Rows from block 9 of a small self-supervised image encoder, named by matrix and row number. Rows with one number belong to one neuron. Each number is 200 + 30 x the weight over its row's rms, rounded and kept within 0 to 999. All counts start at 0.
After each neuron's rows are labels from the 100 images, of 14976, where the neuron reaches its highest value: "responds to" is what is common among them. Only what is clearly more common there than usual is listed. The data: histories of elementary cellular automata, time running down. In brackets: how many of the 100.
# fc1: MLP up (model.blocks.9.mlp.fc1.weight, 1152x384), inputs 128-191
# fc2: MLP down (model.blocks.9.mlp.fc2.weight, 384x1152, transposed), outputs 128-191

fc1.272,223,194,209,201,195,217,185,164,172,210,202,225,232,204,214,186,194,197,246,202,206,208,221,174,201,199,226,196,202,221,186,206,173,143,241,226,174,184,192,248,266,207,180,215,186,189,226,186,199,178,146,217,204,255,159,181,195,183,227,250,144,105,191,172
fc2.272,207,169,226,102,224,204,185,210,187,168,254,199,174,165,232,179,231,196,231,256,266,190,165,218,202,204,212,218,185,226,206,204,191,286,169,194,193,205,214,186,214,160,264,160,192,219,221,206,160,195,214,220,179,163,210,262,195,239,249,190,215,247,194,194
responds to: 110 turns on (98); 011 turns on (94); 111 turns on (92)

fc1.687,246,212,212,188,208,232,168,171,166,221,211,205,237,198,194,225,184,179,237,202,232,224,223,146,239,179,259,194,211,185,186,185,189,143,236,237,178,181,210,261,256,200,203,192,162,195,223,197,210,194,164,223,186,250,174,192,214,163,231,227,138,113,219,177
fc2.687,219,173,224,109,217,194,188,206,187,149,252,206,174,184,242,174,233,208,230,241,261,207,167,211,181,207,219,210,184,225,209,204,188,283,145,190,195,208,215,194,224,153,246,163,208,239,214,207,163,186,198,201,197,147,226,222,209,244,232,202,215,255,191,203
responds to: 110 turns on (96); 111 turns on (95); 011 turns on (94)

fc1.260,205,199,202,190,211,207,171,148,188,228,209,224,214,204,239,221,185,191,254,211,213,184,222,184,230,209,237,184,204,183,178,198,183,164,237,235,172,204,182,268,275,195,189,218,171,183,220,213,197,139,160,199,186,243,170,211,214,186,221,229,131,150,209,167
fc2.260,213,171,222,95,213,195,193,207,172,176,246,185,167,180,222,164,221,218,234,244,267,216,173,216,184,213,209,200,196,232,206,195,182,274,143,187,188,215,203,187,205,166,265,162,175,234,213,214,166,196,223,226,186,150,214,223,204,260,233,211,215,260,197,185
responds to: 111 turns on (100); 110 turns on (99); 011 turns on (98)

fc1.106,225,228,216,217,186,220,182,165,197,232,226,193,236,218,224,202,185,182,249,175,224,237,218,168,228,171,243,196,216,181,182,176,190,145,219,226,166,192,195,257,250,186,207,194,167,214,229,183,201,151,165,233,200,265,125,219,210,185,220,223,154,111,220,180
fc2.106,215,162,195,118,203,206,204,234,188,142,241,206,191,174,248,185,226,209,231,247,254,177,152,225,199,181,216,179,183,233,215,192,174,293,161,190,204,224,220,190,227,164,263,168,203,234,208,207,152,184,218,181,197,155,234,230,188,251,225,225,202,280,204,186
responds to: 110 turns on (97); 011 turns on (97); 111 turns on (95)

fc1.225,218,210,205,218,195,232,182,185,163,218,206,218,227,205,207,194,192,180,233,202,225,224,228,168,225,204,260,189,218,200,175,172,174,148,215,241,174,193,177,266,272,197,197,211,159,192,224,190,187,144,152,208,204,272,156,196,194,190,226,233,148,135,203,183
fc2.225,219,169,237,103,223,194,189,205,175,162,234,208,182,177,241,169,231,203,247,231,269,193,149,224,188,194,193,211,175,224,206,201,186,290,166,196,193,200,216,189,213,154,260,180,201,224,211,206,170,193,220,206,179,144,232,226,198,252,227,196,200,257,190,184
responds to: 110 turns on (96); 111 turns on (93); 011 turns on (88)

fc1.25,174,234,207,210,171,192,186,174,199,224,225,231,219,218,206,164,201,179,259,211,211,223,236,159,162,172,230,207,201,215,164,185,178,142,244,244,160,207,179,257,222,225,172,199,130,213,212,205,187,166,172,257,199,253,142,186,192,198,201,205,161,119,196,201
fc2.25,227,143,188,101,198,204,194,213,207,160,231,190,191,191,253,201,207,221,258,208,242,183,161,219,194,192,194,163,188,204,190,181,199,262,154,184,174,175,213,191,238,168,279,158,214,223,187,214,127,192,238,170,176,168,239,208,192,238,213,227,213,271,202,183
responds to: large cells (68)

fc1.224,278,179,215,220,190,236,245,195,183,205,207,186,196,211,244,229,176,168,197,209,196,190,207,197,269,231,172,189,245,249,205,201,228,191,223,236,223,134,214,210,132,207,180,245,201,217,181,198,172,211,139,252,207,186,261,203,190,193,214,164,189,225,182,148
fc2.224,150,173,112,166,149,207,196,208,130,213,218,217,215,246,164,208,143,245,223,181,211,254,266,204,141,225,229,211,163,180,199,212,181,173,215,244,168,231,151,185,253,191,202,199,176,160,217,201,208,185,215,168,198,217,166,200,183,165,211,197,246,255,189,174
responds to: 100 turns on (95); 001 turns on (87); 101 turns on (78); rule: rule 50 (25)

fc1.577,229,193,225,199,224,239,181,166,178,230,211,209,229,209,226,234,193,193,235,218,218,177,221,185,262,218,261,184,225,165,172,202,183,158,249,251,185,192,185,266,256,193,207,192,201,189,220,194,209,162,171,198,186,204,165,191,218,180,245,225,131,133,220,171
fc2.577,209,184,224,116,213,197,180,203,183,159,235,208,174,174,215,149,231,199,216,227,261,228,163,213,178,207,211,202,191,232,223,211,175,282,143,189,199,217,214,177,217,152,263,165,188,232,211,203,188,195,210,220,199,163,225,239,211,251,243,205,194,252,182,190
responds to: 011 turns on (100); 111 turns on (99); 110 turns on (99)

fc1.422,193,213,186,180,192,206,215,143,174,240,176,215,191,194,213,238,174,204,194,233,173,172,212,291,233,203,247,212,190,184,139,223,204,190,202,201,214,242,197,207,253,214,180,238,214,175,219,180,179,204,148,154,203,225,220,134,212,199,179,257,235,164,161,186
fc2.422,205,180,225,173,226,171,237,247,200,235,192,237,175,226,209,181,169,224,203,190,235,238,164,173,188,153,127,182,219,196,205,226,236,190,184,255,194,185,181,210,198,171,261,199,194,242,197,200,181,191,214,193,255,177,195,197,196,192,196,231,149,195,215,204
responds to: large cells (65)

fc1.111,215,198,197,215,221,209,175,157,177,214,203,219,255,209,234,219,178,185,246,214,233,197,235,188,244,188,268,185,219,141,163,196,185,187,207,234,173,198,174,244,278,179,203,191,195,203,211,216,203,145,155,213,193,224,152,206,207,213,221,214,154,157,210,157
fc2.111,218,171,224,95,217,202,197,211,184,160,232,186,167,180,230,163,228,226,240,236,262,200,159,215,184,222,199,185,195,241,209,209,171,263,153,190,197,212,230,201,191,174,249,171,186,236,213,203,173,202,212,218,197,159,228,242,202,237,222,221,191,244,183,194
responds to: 111 turns on (98); 110 turns on (87); 011 turns on (78)

fc1.299,224,213,197,224,154,217,206,200,195,222,222,205,228,201,187,200,199,198,239,199,208,209,215,207,211,183,219,202,198,186,181,186,196,145,187,223,178,232,200,243,223,181,229,167,182,204,219,173,192,149,183,234,217,245,113,253,201,199,207,190,174,124,225,170
fc2.299,206,177,205,146,205,192,202,220,177,144,220,176,176,196,242,180,219,220,226,243,230,164,161,195,174,178,227,189,187,215,217,167,149,293,179,199,187,212,224,166,232,178,248,171,212,234,190,226,155,203,212,189,185,128,219,233,208,229,243,256,211,269,199,173
responds to: 110 turns on (97); 011 turns on (97); 111 turns on (96)

fc1.77,258,201,173,208,199,196,173,179,147,217,202,178,204,225,260,191,177,204,205,182,197,259,211,149,147,199,243,181,207,166,151,224,226,162,320,226,220,181,196,260,208,205,198,231,195,162,223,224,183,210,199,201,209,233,170,201,187,197,229,164,194,164,166,190
fc2.77,206,178,206,152,187,155,267,224,187,197,275,208,174,179,236,157,207,236,208,182,235,197,195,242,182,218,223,219,210,208,187,174,140,321,121,164,199,197,207,147,261,189,213,170,204,191,205,189,161,149,260,216,156,178,196,212,194,217,240,177,191,260,220,221
responds to: 010 turns on (93)

fc1.754,171,226,151,193,146,203,252,189,229,194,209,139,185,241,183,302,217,168,202,174,167,255,227,228,212,180,186,196,225,191,163,182,227,205,242,230,185,190,210,166,166,198,174,234,244,253,195,199,229,210,220,217,202,205,172,162,199,159,191,148,224,196,274,179
fc2.754,159,210,192,233,152,138,176,168,212,223,160,183,204,173,200,221,178,186,198,225,181,178,224,204,149,201,268,178,193,171,204,219,196,165,175,240,154,203,182,218,216,189,172,200,211,241,193,173,207,169,172,226,189,243,226,203,215,231,143,206,203,188,168,212
responds to: 100 turns on (77); large cells (68)

fc1.564,239,223,181,196,163,183,262,168,210,211,197,232,254,200,252,258,223,211,199,252,174,174,179,262,189,195,206,217,184,202,208,191,155,176,230,203,208,121,218,181,205,199,217,223,187,150,183,198,210,191,119,169,211,168,217,73,205,246,176,197,188,140,164,289
fc2.564,198,209,199,233,210,250,223,221,203,202,167,208,157,232,161,216,141,220,132,196,213,228,234,179,184,222,151,183,190,193,169,227,193,124,192,273,241,200,147,197,186,229,237,189,192,182,203,191,184,191,197,222,248,237,128,246,204,167,221,222,203,243,226,146
responds to: large cells (74)

fc1.676,234,177,216,200,191,176,238,224,226,201,214,129,219,210,201,330,242,208,213,176,168,275,201,178,201,192,257,179,180,185,112,220,219,201,239,201,229,186,201,200,136,212,166,178,213,215,179,189,208,216,217,216,199,160,165,261,194,221,189,203,162,209,194,147
fc2.676,100,216,251,207,155,203,263,214,174,168,183,198,246,211,174,125,185,244,162,227,113,160,253,229,202,195,176,176,208,262,245,226,180,212,190,212,115,212,249,209,224,193,196,196,242,185,186,188,199,195,182,189,154,288,185,157,195,174,209,161,259,180,189,216
responds to: 110 turns on (96); 011 turns on (95); 111 turns on (93)

fc1.252,178,214,188,194,193,189,160,190,190,227,218,230,204,213,230,205,172,192,283,203,233,222,215,163,208,181,242,209,215,216,186,183,170,158,242,241,168,203,164,255,256,201,181,229,142,181,205,209,190,179,147,219,201,241,176,219,190,173,215,234,139,124,198,200
fc2.252,212,160,198,112,194,204,197,207,199,162,243,181,177,187,239,191,211,217,243,251,242,196,179,221,186,220,167,189,183,215,169,197,190,256,152,195,162,181,205,200,195,191,267,171,194,229,216,219,162,186,238,228,181,177,217,205,196,240,208,197,210,276,216,210
responds to: large cells (97)

fc1.316,230,234,186,220,223,205,175,175,198,224,210,187,217,211,200,214,191,181,246,209,187,207,230,184,221,203,264,197,208,169,174,195,180,167,272,240,185,198,159,284,278,183,182,205,152,208,221,211,207,170,165,211,200,220,146,188,215,174,229,224,132,116,223,202
fc2.316,219,155,222,94,203,196,201,198,204,163,250,176,169,174,246,178,209,233,236,234,270,203,179,216,191,193,182,183,161,223,208,213,193,278,138,190,182,209,221,188,202,177,255,157,207,229,214,201,163,206,227,224,185,152,237,225,193,235,220,231,206,268,193,203
responds to: 011 turns on (100); 110 turns on (98); 111 turns on (88)

fc1.631,245,238,208,194,188,214,189,201,186,200,186,176,255,218,194,214,217,188,205,219,179,206,218,193,253,224,241,176,196,150,175,206,218,155,255,230,203,172,167,277,247,206,203,180,189,215,215,218,209,191,188,212,193,158,130,178,224,160,216,224,188,105,216,184
fc2.631,194,183,207,140,215,194,207,222,216,152,253,177,173,161,234,146,219,211,234,174,282,240,174,195,160,182,186,185,189,243,212,182,164,259,138,181,193,223,254,175,214,159,252,157,205,252,201,198,193,197,243,215,176,170,239,203,227,220,251,196,188,259,174,208
responds to: 110 turns on (97); 111 turns on (96); 011 turns on (96)

fc1.668,157,207,199,207,147,210,219,197,197,221,213,189,209,185,172,213,215,178,244,224,202,261,222,147,182,147,225,203,186,196,182,199,192,141,221,228,168,233,154,244,233,218,229,181,139,232,227,208,206,186,200,260,183,261,123,198,180,185,190,184,164,148,165,220
fc2.668,206,187,180,145,226,186,199,235,220,162,227,175,192,203,243,168,208,224,249,207,204,134,172,226,173,174,184,188,177,211,207,183,171,245,200,197,150,185,237,176,235,153,244,158,257,217,159,212,163,176,213,156,190,127,231,214,204,201,221,246,189,256,212,198
responds to: 010 turns on (85); 000 turns on (79)

fc1.377,222,192,190,207,184,196,179,170,177,208,199,134,217,228,172,248,193,181,224,185,202,247,228,207,275,201,201,193,175,191,196,237,182,166,252,208,220,193,231,135,288,212,179,222,213,228,219,177,182,212,204,185,218,294,235,203,182,192,192,180,289,166,228,159
fc2.377,189,254,232,205,212,183,180,166,186,234,235,194,229,169,152,223,202,188,184,220,174,189,197,171,165,237,223,205,178,257,232,151,192,251,216,208,196,172,202,219,181,146,144,175,198,136,201,152,221,188,208,203,210,126,207,215,164,162,200,177,183,176,205,264
responds to: 011 turns on (98); 110 turns on (96); 111 turns on (94)

fc1.336,167,229,174,206,183,139,153,205,247,198,191,171,198,175,160,226,185,191,173,190,213,165,190,131,245,197,181,158,186,168,252,210,181,206,224,165,187,203,196,271,226,126,190,224,200,228,184,225,205,185,199,230,253,215,146,211,236,170,222,167,221,144,231,270
fc2.336,194,164,178,177,170,223,228,201,222,208,203,151,167,209,228,288,187,192,186,203,181,196,211,194,206,171,195,208,221,225,189,196,193,106,155,246,166,240,180,213,210,227,183,168,216,260,223,194,178,211,238,178,172,207,203,182,181,125,198,217,194,205,196,193
responds to: 011 turns on (100); 111 turns on (98); 110 turns on (98)

fc1.159,259,192,136,219,165,192,179,167,274,213,192,199,174,245,193,208,222,219,210,194,160,211,219,192,236,239,179,196,150,219,194,200,210,208,195,174,232,177,156,224,182,202,164,222,237,198,197,218,200,249,146,145,162,175,183,215,215,209,206,145,179,165,236,193
fc2.159,172,225,288,262,188,193,285,174,210,201,195,175,243,186,197,220,181,204,154,203,231,191,197,181,190,170,215,199,151,189,212,156,199,138,224,243,184,170,212,182,200,246,181,207,205,222,162,161,203,165,208,257,196,196,237,187,233,160,238,222,239,219,170,215
responds to: 100 turns on (92); 001 turns on (89); large cells (66)